config.toml
model = "contrastive image-text model"
dataset = "rendered scenes of coloured solids on a plain floor"
train_examples = 195000
image_size = 48
crop_scale_min = 1
horizontal_flip = false
translate = 0.06
rotation_deg = 10
tokenizer = "word"
vocab_size = 63
loss = "sigmoid"
embed_dim = 128
encoder_arch = "inception"
encoder_norm = "batchnorm"
encoder_activation = "relu"
encoder_depths = [2, 3, 3]
encoder_kernel_size = 3
encoder_stem = "deep"
encoder_widths = [128, 256, 512]
text_encoder_causal = true
text_encoder_width = 320
text_encoder_layers = 8
text_encoder_norm = "layernorm"
text_encoder_norm_position = "pre"
text_encoder_activation = "swiglu"
text_encoder_mlp_ratio = 2.67
text_encoder_head_dim = 32
text_encoder_fused_qkv = true
text_encoder_bias = "all"
text_encoder_qk_norm = true
text_encoder_parallel_block = false
text_encoder_inner_norm = false
text_encoder_positions = "learned"
init = "lecun_normal"
residual_init = "none"
optimizer = "normuon"
muon_scale = "original"
learning_rate = 0.012
momentum = 0.95
nesterov = true
orthogonalizer = "newton_schulz_5"
adamw_lr_other_params = 0.0012
max_grad_norm = 0.5
gradient_noise = 0.1
max_steps = 6900
batch_size = 256
epochs = 9.1
lr_schedule = "cosine"
final_lr_fraction = 0.1
warmup_steps = 130
weight_decay = 0.1
adamw_weight_decay_other_params = 0
Rows from block 5 of the image encoder of a small contrastive image-text model, named by matrix and row number. Rows with one number belong to one channel. Each number is 500 + 25 x the weight over its row's rms, rounded and kept within 0 to 999. All counts start at 0. Numbers have three digits each. After the name is the row's rms in percent of the matrix's.
After each channel's rows are labels from the 100 images, of 14848, where the channel reaches its highest value: "strongest on" is what is common among them. Only what is clearly more common there than usual is listed. The data: rendered scenes of coloured solids on a plain floor.
# r30: branch 2 reduce pointwise conv (encoder.blocks.5.r3.0.weight, 128x256x1x1), inputs 172-255
# b30: branch 2 3x3 conv (encoder.blocks.5.b3.0.weight, 192x128x3x3, transposed, each kernel summed), outputs 128-191

r30.56 097:508532491560529516494448481509493493463501489501481486460471514471526481488521464450481465493476536462528523461520478490506475530482493511507520544506523499480504500506507524517511514504543517504520492498516415522486511462541508560491483508507458464500
b30.56 092:469491504486506426509488497502499471516475513522479503503534474541488524458476454460510538523493486516499506495496534460458572511510515550500492495532500501464522482480529485463482502505494471
strongest on: disc; largest object: disc

r30.29 105:482543505450519483517484575454528498481459508479514513493527455526491516501479520479549498482469578512474494525531536499475540492471512554478525525511483506505515482484500498481451512566520505530508499482482497483519495496501532500506481502509482477496
b30.29 086:551496449556503497453486536530513465496486522453502534486536450524479523532446547482504520539524514456529469457500458505496511483457526495493543483532478521489505508525519504468486512517522500
strongest on: white object; bowl; its colour: white

r30.18 099:581516526482500509490473468470546484523515528506487454555500525489479525526520515486469523496492458549475508501449513504489522488508500467510482493476529428502475506487431508492533523451501501512437541505463490500492485510511484478498502550468514498484
b30.18 095:543456477481496496518484523518520473536492493500516473513531508448454456455481483500505502533476485521497505462493431523488467499497494468514519527488468500510471548538509514505513489496475468
strongest on: cube frame; chain link

r30.92 107:509472519523447533482518509522505455525492487514482505523509456555495491496501487510508530549503513486477490518498495454543462494492501502520523474498478503493507464505462498517516508476525484521488493498472519509512513466493494481527508519516499549521
b30.92 090:466504468490493492449459458530502495492560468519509502484490497519492443529552454516482482501512506513445498495516529502506457486479502491494527489504486516503502519499493507469495466503468444
strongest on: twisted bar; star block; cylinder

r30.67 099:520467498491520543510457488486474463530491471472495547519506523562512501460515530507475472520498476522505512501515506504490499519511499500461525523532511437500529479503529478501525499480497531527478440510506490516509503522483564564541448518513494456527
b30.67 091:525529537505505523481497494494563532475527497531495454476473487494478540467492496489492505519529470511497519526496500462512534499490465435489512534495546500510493501519572481483473529507443517
strongest on: cylinder; hexagonal prism; largest object: cylinder

r30.113 096:525509512500532509518515465536540493516527480488457481486533528479489516513499549509505540503471472454551534467478471511497487508512541526468514492495510472523501553528492492465501474455488507514505464526481505458482540473485512503527495501525506510519
b30.113 085:510514471513536467485462484468519473483495467502558496515549482576487517507551485512547519511514512514506516531501499494493487508472527503479426502500535520442514509479549495527490497500459468
strongest on: twisted bar; cylinder

r30.82 099:529491494519468516470520477536529503449474504466497479502513523450517477484506508461492497522495480481488498532481454475507505504447470493459491518519501505513463508518491501521482520513460452538517506532475475525475480454480480496467473530485486560570
b30.82 078:509558539553501519493488462474498533510478549494499483501489480507466489497491517477494508517503497523434546477511459510509458472484497502481517494516499523499509457496522494513493476490479506
strongest on: torus; largest object: torus

r30.38 105:495518531509464545499532544520512497518512450530489473474525522535520514488500510476520524473462494480496498473539525487531520484504478476557466457544483536508480525540451493469532488508530502528470507484501462499537507503484535507509500508484479507498
b30.38 104:566518421487466520461489456456502469516478481503481496438488495482463466451480489512505503506501486501485497469470488503518499491483444510519536453504437505505516406508527438478520514462504507
strongest on: light from behind the scene; octahedron

r30.28 104:498493528492493565482498511522482493476593456498492479523506492500481527526495508482485499497532498493495576499493538522568538512473511519493529492485518526499492487497462506489485560477524491500515473482452483487470514503474527521473466473495524505494
b30.28 100:483478473529537510507484509458516524510508506524508494487468501513492558448493518520508473503514474521511487499473490548558483464553467509471533500518512510478483497472523499514456535456507486
strongest on: capsule

r30.86 099:484487512482558469476493491513513492452485534482469505534502493537565454557485507463510478499526461520467516491507498472544483462528509501519499499505478503564498552501494527494507481525493503493548496554501465534450525490525521528550489479492460495528
b30.86 069:521517519582480487496515547500481485562497533490521467501447481530469501511479523501497483469505480490473516500549506482503480484523512495495479504498522477490490518491483506525515487536504490
strongest on: cog; largest object: cog

r30.107 102:504468530492495547525526521490512547498499505498493490525476476538548432542452487485493475538466478458509461534510568488480494471513500495491500485515480507448499494482489524520460497564495506540503494537543507498485520532531555498447485470500509482479
b30.107 075:504561526538478481541491514466515523501514508524498487497505490482503512513510519504509531544510478473493542464470470463461485500513480496526469516493491534504503467511509492473483518508479512
strongest on: cone; pink object; cylinder; largest object: cylinder

r30.70 101:512495495520431538524493502509499532487490495464477512503487496456520502489553489505497493495494521488468482505544471454472518451510496500540531528524521525420465474516519513498465527496511474465505523521512559470481479493513538493524500499459503554486
b30.70 084:493461493485524489484527521442446539520510465496508477527453522530490495486462522544484501478475496487492468484506458491544526521505482475463493486463510526473490547501430494505505486512507491
strongest on: cube; pink object; octahedron

r30.79 098:503498499506527494501434496477525524522505490492482499454494469479511481552550512497501508501516473497521520503518504500510549504490484552514486496522534495530486496483424547495487471504448495480487504527489480511529471542517526472494498537509484539501
b30.79 128:489499436472475496522465486514508484504487460464503528444455508525471485477546497486484508515509492438501493505518493497507479489474471519497525462488473486476513446513531489499487493492462492
strongest on: light from behind the scene; its colour: orange

r30.88 092:498504524496460517480491511450478521456504473489488539527470490444519469516548505482473494504524501493507553535452493456536491522527505531481471533487492492507509508504472482488468515450508559494544499501517532482507465530495497533478457511445513496491
b30.88 101:486531502484509500494531501451523496497535496504529466445494514507471534470524455476494488497469489513539507482494499473514543522487506534493516507493514479529482511481487522467529490500489485
strongest on: chain link; largest object: chain link

r30.25 105:509486461457493477475513496480514459511509493487496482558600506527471535476490457425552488459489534467475500446496509507466525537425475493504479490511469507515526480516517517473474524509497480494451489496501505529490546499500487508515551501521507491521
b30.25 098:473490454495495480481499493481497472510483471477469523522539472529511522498524504508470495534513486519456465517505475477519529474479510552477526525489494490511486503485518491518506465441507502
strongest on: bowl; light from behind the scene; disc; largest object: bowl

r30.5 108:460532460496464481465526504488471539476491465507487489494430485474501525511538496545481525537514532453487520496475501484481479562501516460503513548499547481499463474518464518497475480509495479497505506507497459506498525501484513494502518486514494499505
b30.5 087:471486499543511477521509500524503489526470530500540509462468528502468521491489510460516481510510527531534516501503521552474441494508509488500519536514491519499456478469443488500473493504444491
strongest on: orange object; count: five; spring; egg

r30.26 104:506538538515520455458515507477478467481512465496500486489493527502527503531527486537485485502474509461523501499490485502486485484529476491523515457487486504405491483502454474506483545486509491520487481516501484514530517528546484497458505421477498523523
b30.26 087:508502489495478489489492516511498452506519475483483523483508505495483478482462484480499489523484475554472519506473521472541478484529488486503513503455454552468501460477528483489536479486531545
strongest on: light from behind the scene; octahedron; bowl

r30.116 099:498475552548473508454467506564499543476463504496498512479486493461526512488513473468481503479509524505484477482485489479473500526558506482538508468522526506493470495517503516500513517512496500511503566518527464447505500495525484524509527476539499506537
b30.116 100:504498500472497478505523510496461481499514510511461505502491530496502502473507492544512486476479492536485525494487476502463527498503522507523484466487438530491487507489455476501529464528486497
strongest on: pyramid

r30.65 096:510508518494494502492510537474514472480441510472490441497538525531489509503507502512505480473494455478426491472519505463499498541474461482485494503520455501542479523490518514508523503507572506530514477525493534507486510491491496502512486490524503515509
b30.65 115:459482480498486509540481503501509493508495503505462507509456487596494530503528482453509481530517508491532472522516523486505485473469495555510517507526530488511505525506448514474489488467496525
strongest on: cog; largest object: cog

r30.6 095:469505486490497493500476523582498469458518522515502511489483564497497473472498482468516473507484467500471460520499492484501487504504477515498544521530471482505573495507487492496492486483515571522494540505516495558498478548484480534506518500504492496519
b30.6 114:474495530484483431556445509508519449500493517487473467527486447501479507475481485466499511482495492531477537524504488438457512471485531485501461487470492470499487472514556506518480490493505531
strongest on: sphere; dome

r30.62 096:471499463549469546487487504495493527470579506457485500503465485510504468499534509510518485525567536477502507489455476526494555525500511525477510497457469458446535465484469497508494531496484498517492512480494472503478515488503490426508494556474483530507
b30.62 132:457472479506488472523503502465495463509510501489471502505448496565478473511505502446482478467495481510470504469503490483487503452495485534488538494486503507482502456479497475499511492466468510
strongest on: torus; largest object: torus

r30.41 098:459491511508460510501474498516530481478511476468464488498477504494504513508480530477455477490483476537497535502465514481459461475469487505515541497512494502547499505469515522533513503544514492493521543541491521583513502474487532532508498493506487545497
b30.41 119:471509493502480429517512480492513484499466513479462452488494463539513514505508494419497498500528493483497514521522508473499494485474519542496475470487492502512512484480527537463489515468533488
strongest on: cog; largest object: cog

r30.72 099:468463521500513502476507514508517490543521484493456515513498522480483492477506532509504511500539559507492511470546550494501531563513500530502488491501465479530476527505508524530513505490486489476473549525514505486517488539497532522491517444541494472503
b30.72 092:481455507521492490510461488523529518499482517446489492535526519420496501504569514476508492462507499513515492462504517531449477479479484458516528463506471536506526496506489545519490501472498453
strongest on: brown object; dome; cone

r30.63 099:539537498521527505503546490493469520505498509550460485519494484500462503471520527516450466486467494534492523471467518470525477456470471476503509500468466481538530513506507497508555416492451483544474435531462542451532505519496478515497498473511462554486
b30.63 148:520451487488505500508482526502503498485484493483467478489488522498534494490486507474483481455518496506467485502502504437476470507477494513489547483479492478507513433507462495490460512534532496
strongest on: star block; jack; teal object; largest object: jack

r30.49 102:493531520508511502442466524545530503489540504464486514527481500550478520500485502563518509492499483485485524545464526471517480514547453519516500515477495465546513494536515495502494494497482493515490421500480492515535502483491559469487496477562543513526
b30.49 111:528507529491520498471479483477518519488529494523481497520506503557498505513539484541489516533523471517478502485507425495520482524517406467474500514468534532504498510472531503481460526510494469
strongest on: cylinder; largest object: cylinder

r30.109 100:483501521533485571521563465470545484483514482581519525488476508492474521482508503565453489514442491466504460553551483508532445520482462467499511518494474468508494480487503505499519465484546542525517552471502472507486526483520492428482496586492475486509
b30.109 135:480494493498502512539494509478495491493512503454491453504512500507507474454451494471500505480498490494486512476505492482508498533402491511494526488482475535524521451482504488483499485502515493
strongest on: star block; chain link

r30.123 092:520461510457490440473505459486528501524534485476512490513476440536506501489507496552461502519478498476498471522438499502487519528496506490448488515493528480488510499512462487495508471460598550524459440501504540505499520499501510425493463537548488470485
b30.123 125:481507520480468479493455487501489472515512526506509503478523479510496506494503494467510470530508497514443510498500516500487521520484494489465487463483471531499508484502540501519487503508477490
strongest on: chain link; twisted bar

r30.77 098:463539510485479522501444472506518497492585481462480486496421480528494479486504501595455498500506540453468522531458537487553506494516499514483508497470549451495465546473481503490473548500384493516492541510512532514498504509479501447502470511502544500516
b30.77 116:473456440493521506521496499526534508509482458500432490510464484516460522485538534481479499523495497516521502491492478448511487495502395528499501485499496519491501442485532523474540482491510471
strongest on: torus; twisted bar; egg

r30.104 095:544544546514483514510440493493509514485495496493477476540502516530479500453491547528485512505492531523507474518464485481487455520534478503495508511468480465479517480481477489527523531526498496490536480502488474478526503514515464535511522500471489475488
b30.104 094:533473475528498499498448466478530500500494486479481537514502504472554537476498483531481496486535506469537484551492532539543488499513486522491477511495472494473472501472522501487442516497455501
strongest on: light from behind the scene; hexagonal prism; cube

r30.10 093:512531508535464525504470483471463492486510503489500505518487449530513514505509467508483465504455495529442506522502492460526488526478478503489469479467523461504531484453522479534492511491505495502516512506509563452468462554498537478520494601509542485515
b30.10 098:475463510516490495525507490452509486485525521500530455505493569471480493468557484554483519495487528532498508489502493468523532516488462475518535474501525483514468510522474516530482492515511501
strongest on: chain link; twisted bar

r30.119 101:477522476528548563495493502475481480439502514474498499505512462522491488474522513484490506489411483475478493474513479510553493516462494488515461562492533543485493511494515502513487516504480507496512503510521464471511477490519493485492531500490483477502
b30.119 098:497488487480549501457508479507514473484503522490543499470543470490488517504513510507504517470499505502527461509476503502497523520447501494500528520503513488515520490458508470479509509545488507
strongest on: star block; jack

r30.47 100:555531516471523498506522503491582527460548458520534518460520489510495488516540531528503515519488482490509470490508471533527473488492480507492503512518494497485511512468518509483511498506468524499472507535526541499495497534497458497497519507529476532473
b30.47 091:502501534553526490503469483516507500485472477478527534510483489513489492520528475482493474472477522463506508495465471496511471511499506532461445489511473470497481504498440505509468473505480444
strongest on: count: five; twisted bar

r30.8 104:553524476552509493512534492483500482463471537520479476529470503463519476521503517474481528467503526467488491488494514498533518530465454470481503520502461508548479504502480498504521476497433494497455514501455479538563499526508502472469456436453523545492
b30.8 122:545526455511502506469502465522483517494430505498497499450488465549552534503516495484493492507520508485497465496531449501511470498496462562506499501524525490529522540518488501491506504445509516
strongest on: cog; largest object: cog

r30.27 100:502476497481495505538491499470535527493486441496468464491483503528535502557477492525468477484507477477510488450488547507459508497490489487516524488506509512465499488510436507507460444500498458492512540524481465524476511518499513499503508465480479534515
b30.27 103:529504475483472486511476489494513527519492481462469516437471474532490496446526471496498510482494503439476463510504492479518444497480525515509513506519468548494504464501524478511496512480515490
strongest on: light from behind the scene; sphere; bowl

r30.103 102:506523507477507509541493504511505492489477494506470530522486482532487540507529554459536555506469502489466501472475500470516533470473487503466471511490476540478494490513493501506543512538494477513509507520506487506539482493470477527451513480509486485482
b30.103 096:521465505526555501501471478508506510521562510500510487494507503561493517466449505468484528480510477497557474491479521497490489509467501526495447528495511474498510545486486504499484478519516494
strongest on: cube; hexagonal prism; largest object: cube

r30.46 100:489501507515503525510479493509504505464558525439468486529449494533479479489508523525481503527535495482479473558449464475456501553508494517441481499458524517474498511511489505533503489455447500518460515491497490508516518532477483503498505503472538474491
b30.46 099:491482503487510466519524475544502468522492493507497481479500474515495507485493544521476557495508487521502534494513511510511515495485464496540510502544529508535501514515534481496510516532489500
strongest on: torus; largest object: torus

r30.0 099:452510502478473492479538508497499452452525512502480471476443470505475499468481481476449509502506551561556481444494487520505518482521526488504514545478478454489472483509480453495496552475486513503498471510485470477557467540533491483510493523474492517513
b30.0 093:568512516456504488520506476541527524497477474513499511443504444496490477530506505500487490494513512524502492513516532517513551473543470521500528509466492508566508483522469457516473501474528502
strongest on: chain link; orange object; cone

r30.106 101:575568576523516530506557518517500481513519526555498501492509481521560484499503518475510547483486514533512471472515464486504532486501478491501544503490437493523493483519473472510510446533487503530500503528508507507503510469509515497514498488503513463505
b30.106 104:506491523493477492499481520483527505500478519468532483557501476506463524506502460469491508486494489469485438484489523477483511494470485544519546481484547462515475510485485484498486497495515508
strongest on: jack; largest object: jack; star block

r30.81 105:439485497514500462488511531506504452490531469525467504542483518533484491488501502459515537505521558472537534473523471514488531515453494555501461507526502508537503515510472505508451542495472513531517435515514457501520488501521482473476514505487493507509
b30.81 104:458482448528481499498500485460501527525467505496469471506466497542512552458566480478496499517505491513518485501507497560499522446474518503495499486482548546484500593476461521490512482507478522
strongest on: cog; capsule; bowl

r30.59 094:466502520498485500461434494483482529500524449495518499524479485517512465495541553527472518555498480486501491538451482476500507505517505503505451497513536485496491494480500479507554449492498503514462436507503535522518506518518458500504500423543500479471
b30.59 104:465501470511498502495486500475524501480530509514499484510470523551486493531481514523519499527532459485497541504513501481473461465490466449480457489477460537463506527484540513481495492540471479
strongest on: cylinder; twisted bar

r30.115 104:487483507492504523490597445504540514520483519466446489526504564487478516517541487495488482519518555489479505500469499501517525531507528489555517499520488490503439523477525518538518430511481509511527500505524513514462478549508467474504546472467542483527
b30.115 097:555476545499509534500518498502491502522467472476515514508535470430515453502532530523491524512503497534501491500514464509433487497475497507519507482477487469521476459512505554491488520454474492
strongest on: dome; largest object: dome

r30.33 099:493466504500485484530526459518520493499507470507439507483509521467473487540480499539492473494483467486541503458501464488574482488477507542491491503486561514493473497508510568499476497510488540487496500483511503491488532492505480509489537471476503511510
b30.33 079:541473459517500467437551499497524497451522476478499508475459488519508498495491474473468452535548474496513506514465492524503453508515551477506495502502516500489516527489477471518501545471438499
strongest on: cylinder; largest object: cylinder

r30.84 105:465456515503494491494505493508546524508483479487460465501506493513506479505510493478451490467505517520510521467464453493542532508472490483512507543482509445522493489491467498502522513498512481514538513474465498491449498552519505517485477498540511518494
b30.84 090:523496534475476517508503509512535501495485490481537523497497518494509475512566489488559490468449518497502464529475528512519491491461525481471470491523491483526500486533478489463516515503536495
strongest on: dome; sphere; largest object: dome

r30.96 098:502507490527493532501551495493468461487452496476472491546464490478490475530540473457492501492519505494487549448468571492541532507507525501463511543484546536500529499500562506482532478530471517500497532499511528441513474479494475541506474540532500491496
b30.96 106:470516532490484478480532505525507507516485494501494485490514491467501493472515477498480474493462503537513493483499487483442544471493464541535467466518487520523482395518494459457520491519516452
strongest on: chain link; torus

r30.22 093:501499497494535501508545521482512481508498484501542475526446485472531484539511502489479507485477435518530509499502505486530491501512503532528525510533461547518467491505471491511483506474445497469489562469497479523506455500473490523454495478470492532475
b30.22 111:538485421499463517511481490505518507496420509458488448459475494470519459471549491531521512476477514458470427478505486466484448499495451510508512446493494511493516434509513526526494484460515519
strongest on: sphere; largest object: sphere

r30.12 099:496457515530454478476468526531513540450513518500463502508530504482485550512475488503546527492516515489487504476502490473500473494515495557528500476527523506528515510518522464472492539459520493481522463477491486595480500483501524509463495505485484575484
b30.12 101:457498495485511461513501475491505512498481476502452484542513482460477482514464495456514531495477508454507524485493498434465507520502460509510487520484518481530502495481487539499502504490487508
strongest on: cog; largest object: cog

r30.58 104:511520478515531527462498539515505538502544513463502490498502499538490518510464537506495496539503534484469472506494461480500537481477454506521500490478518515448474514495533483487447522482515473505495539475480485511530514526515527502478474428496558496476
b30.58 099:543467477507509498495435465462531487510533501488502513489463494462506483514480460553484491498521497500490505515485500498515469501560481452478510527458499500504459502480530474505489481452495490
strongest on: red object; sphere; dome; its colour: red

r30.69 098:435447503505512526522496478458533461545516530500506489504459521510476471508568521481514521543472535549468551577470496473509536545492562488534469531488528477467467521516486502498484531521483515508501483497492508487528500497526509446531506473479501477503
b30.69 089:501485493516483497504520498505514501524539495511516528504464489450482492562526474475478505504480480467469527506486500511542463523509488453509464516512524478483523523513524485479465501484426501
strongest on: cylinder; hexagonal prism

r30.37 101:503542498534473469502502541484456498479513527505481483503470530501530496517513509500518563510472454508515481452486499523502485495473488509478490495495490471509483472492490508512463500498440487455506445475467524503541519526499517510482503530492487509507
b30.37 098:500501481483477442490500486506471458491480494506507530480499475511478468526447483472529506496492496523490448491465491500481481481523477502466485444480510567481453516523482499486462520490488496
strongest on: bowl; capsule

r30.57 099:476496532478466505523527447516476515524484494466475497557509483474521528475496496466514472485485543488472517508491464509495492491495493484522515504490488505491525485519507450512521538490509498508535523508508484516485541493521523456549484488484498487520
b30.57 068:485590520500524463495467499487497492500549494464510477453493479456497480468523457516501553498490500490439538469501502504502456472505475496505542527517498479519500492489541511475501527475464534
strongest on: light from the left

r30.125 097:522494494501526503458465496480521518420464529516443506556570509521458534479527511471514490497535495473520464486510511475473523503484488530453514522484447511497496531513497497489515534498475537518519508486549505482477484505490466553502528419537544456504
b30.125 092:463472482502491508509468504513488512492482485465441501494529457481530522514448481519516486450496502520486459527455540487475467519503490474494440484500471480502487510463468485533482448493509479
strongest on: dome; sphere; largest object: dome

r30.4 101:496523470499490500515491541467484495474493519412468536504498484473489507521484493514474486529513502564564518474517501465510552476521522511480486484533490481444479488472528459508509476498445453531541458474470498530530511485477489458530470443478524535505
b30.4 085:479459513506473484516517502523451507500524505508533463461472497509481500524439489453471479483495523498488527478497526472500479474534499517497510515484519514545469483480483474473490497493526505
strongest on: pyramid; blue object; purple object; octahedron

r30.73 100:483490494548534479489439480490547564452492508463458489510523501437494515496501513535507500494509501514558516507488503498488481515527477521503459477512503478509488501502471474491499518474525499520491487542503465458505486474509499529474500537517491505503
b30.73 111:551514521494513487511489496488495475491496505515503495536504497500503494495473525529502471505503514509461496490505499482480534481475528489499498493482497543474503554487515467524490452480462475
strongest on: cube frame; spring

r30.19 100:509514510546512511486462533520530506485528514490474469520566493455444548464482490471511513498512516480532527495505468486451500538476503484534565513507484492506484507512472503503514490500471475539478493498478482446533566497519499510511482451482500525518
b30.19 102:492472515527544516532468520505508469501494456457459533503504511483491518481488464553484502487495502476470506470455477490512507521508550504490500507519495465475490570481505531519520472501506518
strongest on: tube; largest object: tube

r30.32 108:505528554543520551507555517504497496493546523495475495525572527513524519486510530487522536458516541500501508469505541482488513472496482503516533502485486506489547521497600498497477473568509455495552534503477516511491553465493522515489508480525466503468
b30.32 111:473492510504469483499507445498472504517486495513512490528544480555508519461507495474504515527521501569511496506480490476503531448471515538504481476513476494527499531508507534509487451498505473
strongest on: disc; largest object: disc

r30.31 108:483507503461569512552531500485496526493483497490506479482483446460471487510483508472553497525475500501476525539505528529456484524538516537463504537522503536548527516503499496523541499514560470492492453491507518510454504489500494499502515516508502536497
b30.31 082:488520496526519490484562519473491513499509482499489521519508476468521494483527492518537451482512509480526508469474486518508502516444502516438480480501519497517468483488452481528492500543483491
strongest on: red object; count: five; orange object; cube frame

r30.90 099:541460477542490582519497466472533520483546472502484504495523481535536492511534517499488470465547504482507591401473605492530469498456495501461495507505534545532502513481496505511507471528514467534501472529509499479533479533499490498488489483490521492504
b30.90 108:510474506497464473476499520504499505518480503511481476488512493504491513475481529473502497468493471494532511498491473478445480481501527522506465502524448522560507456492484495523502495545497488
strongest on: cone

r30.64 095:521479487557463503517493466548503483478524522496494527485517530533514520510522522535501483503511529531539492518494446533504491504484460487524513513488511468433453511506464497505544529487478536540534556506480482476505491513496478522511562471526524486522
b30.64 102:505443471479485471499478515479561476491480486473489514486502517400484474477539514555506468490520487496455466469486520477499453506480445460504497472488464486503482469516491515514515463517488539
strongest on: sphere; largest object: sphere; dome

r30.60 104:500502542490510452489499486497518484522520482546492530522489481487517483487482567502506502486500536502508467408504528547455477510479487467487479538480494484456502487494500464502490477496495490471522519501499490467487522541472472478526491510500487502521
b30.60 092:516512490518505499493489524500464516517514479501472501475492494501536469515509436457566509487454501471519488515496490522489458505555531497497482499544493478532509450540493525513466503521569523
strongest on: white object; count: five; capsule; dome

r30.21 100:478478536512497494518516488529538519547457516454571479486354469483464433509544517529449485516501487554547527524487521513508504513543480479492494537507559459501504507490524516503494530536524510494532530493483483507505514516507516544512535422496483488495
b30.21 125:515531447482464462455486505503523488471477499532446527456479465547467551501572490446503462520520481510503511482499480515485485465506518471480473493486515517460477507496484482477503517496486509
strongest on: cylinder; cone; spring; largest object: cylinder

r30.76 104:483527507505497474525454485522547481544542463473462483518485494464480467503511526512505495475539481468506451435473512498468485542470520489493477515509556516497513503498482497502501512522557517558489489516476466542494493504490499488507471524506473529515
b30.76 092:496524481474519516525498469508502448445505492512536540480558514413515521452542506518511508498451520511463480517485481517479528526435482483459507481550499436497505519519509484507490504518500543
strongest on: chain link; twisted bar

r30.44 103:446480495512498502476475502561518512457491468420502490534510541501486495480521545541490525496516509493487476468480556498515501529488516485466548564460498464506466501452496473497511501546514445526508489499507498501496481498507505483478465484513510520483
b30.44 120:487505503504532515535517486529523505529498519519504515472517469489464512533527480499525492519485518472496517508521437543491476482488490472508414525524502552511496477534507537516490494554484490
strongest on: count: five; bumpy ball; spring

r30.105 102:504492543509499521497519503511533507542489532532511499525480451477522464482494498533476497461490521531473497494483499448494498488545483511504514500465492463498497494505463496475530481489495500497509495514512520500520487506482480542533477465513463474491
b30.105 103:519474504504545491473470508490458497485516518489516520498515511521488516500477497503499472468502507467497505505485436514505467478500553470488502491514506468491462512493531467486495481466498460
strongest on: tube; largest object: tube

r30.101 102:484545503470526499511472507493497511501497482494516486491492528529535524516485519508531544504482552490465476489511486481511519470483466554484519517525479498495437484538416489542507479506501491544495497500532515516444510527504506478489525489486482533519
b30.101 076:489529490510475487503505500451526498489477488480450470501523496535528502513501485498497512510502443500484495524508497484456443511508500479476508481474495509497463490497497504479447487488528496
strongest on: bowl; purple object; largest object: bowl; its colour: purple

r30.55 098:468481520517509508506551497515496513460509491444520454489474497474499509522553492488532502502518530476526464505542510484543540497469526518532501521556506475498465485499469520497545503528510507528527472498486483486458474525518505475517508497472507485503
b30.55 095:492547494504516506511527514484522475525460523477503544530539480493512473460533484563520494509484541460502477473466502516492535477459459517515495497519497543472488473474476472501498494516495482
strongest on: torus; orange object; count: five; jack

r30.94 099:510502532522489492493521497535496473520535531467501531526495509493516491500484549463529522476531512535541501429489495484505497541459460509473477507472471483467473516501543486477455501544523528513445478483473541510475484449508498476512468499463526505496
b30.94 097:495486548500529508468513494502517500511499512499549508547511459478469475530487487487505492491481528479448503498497451518505443442548540529478507481519509509554476527484512506521494468494518481
strongest on: cone; pyramid

r30.42 103:515512536491475508515504488498598518479514528478479530600480486493486486540492540516529502484507503561525505507472474473497495491469489553513498481482503476517479461480478502513481496515502496482494534532530470497515532483510510449525531504441455486517
b30.42 091:526553507505530523493526475463458522475447502479525481496532499496490528530532520469518534509517509509537458480519514481519508475490533544506479481459460499514496521520529537522506497519511491
strongest on: count: five; cone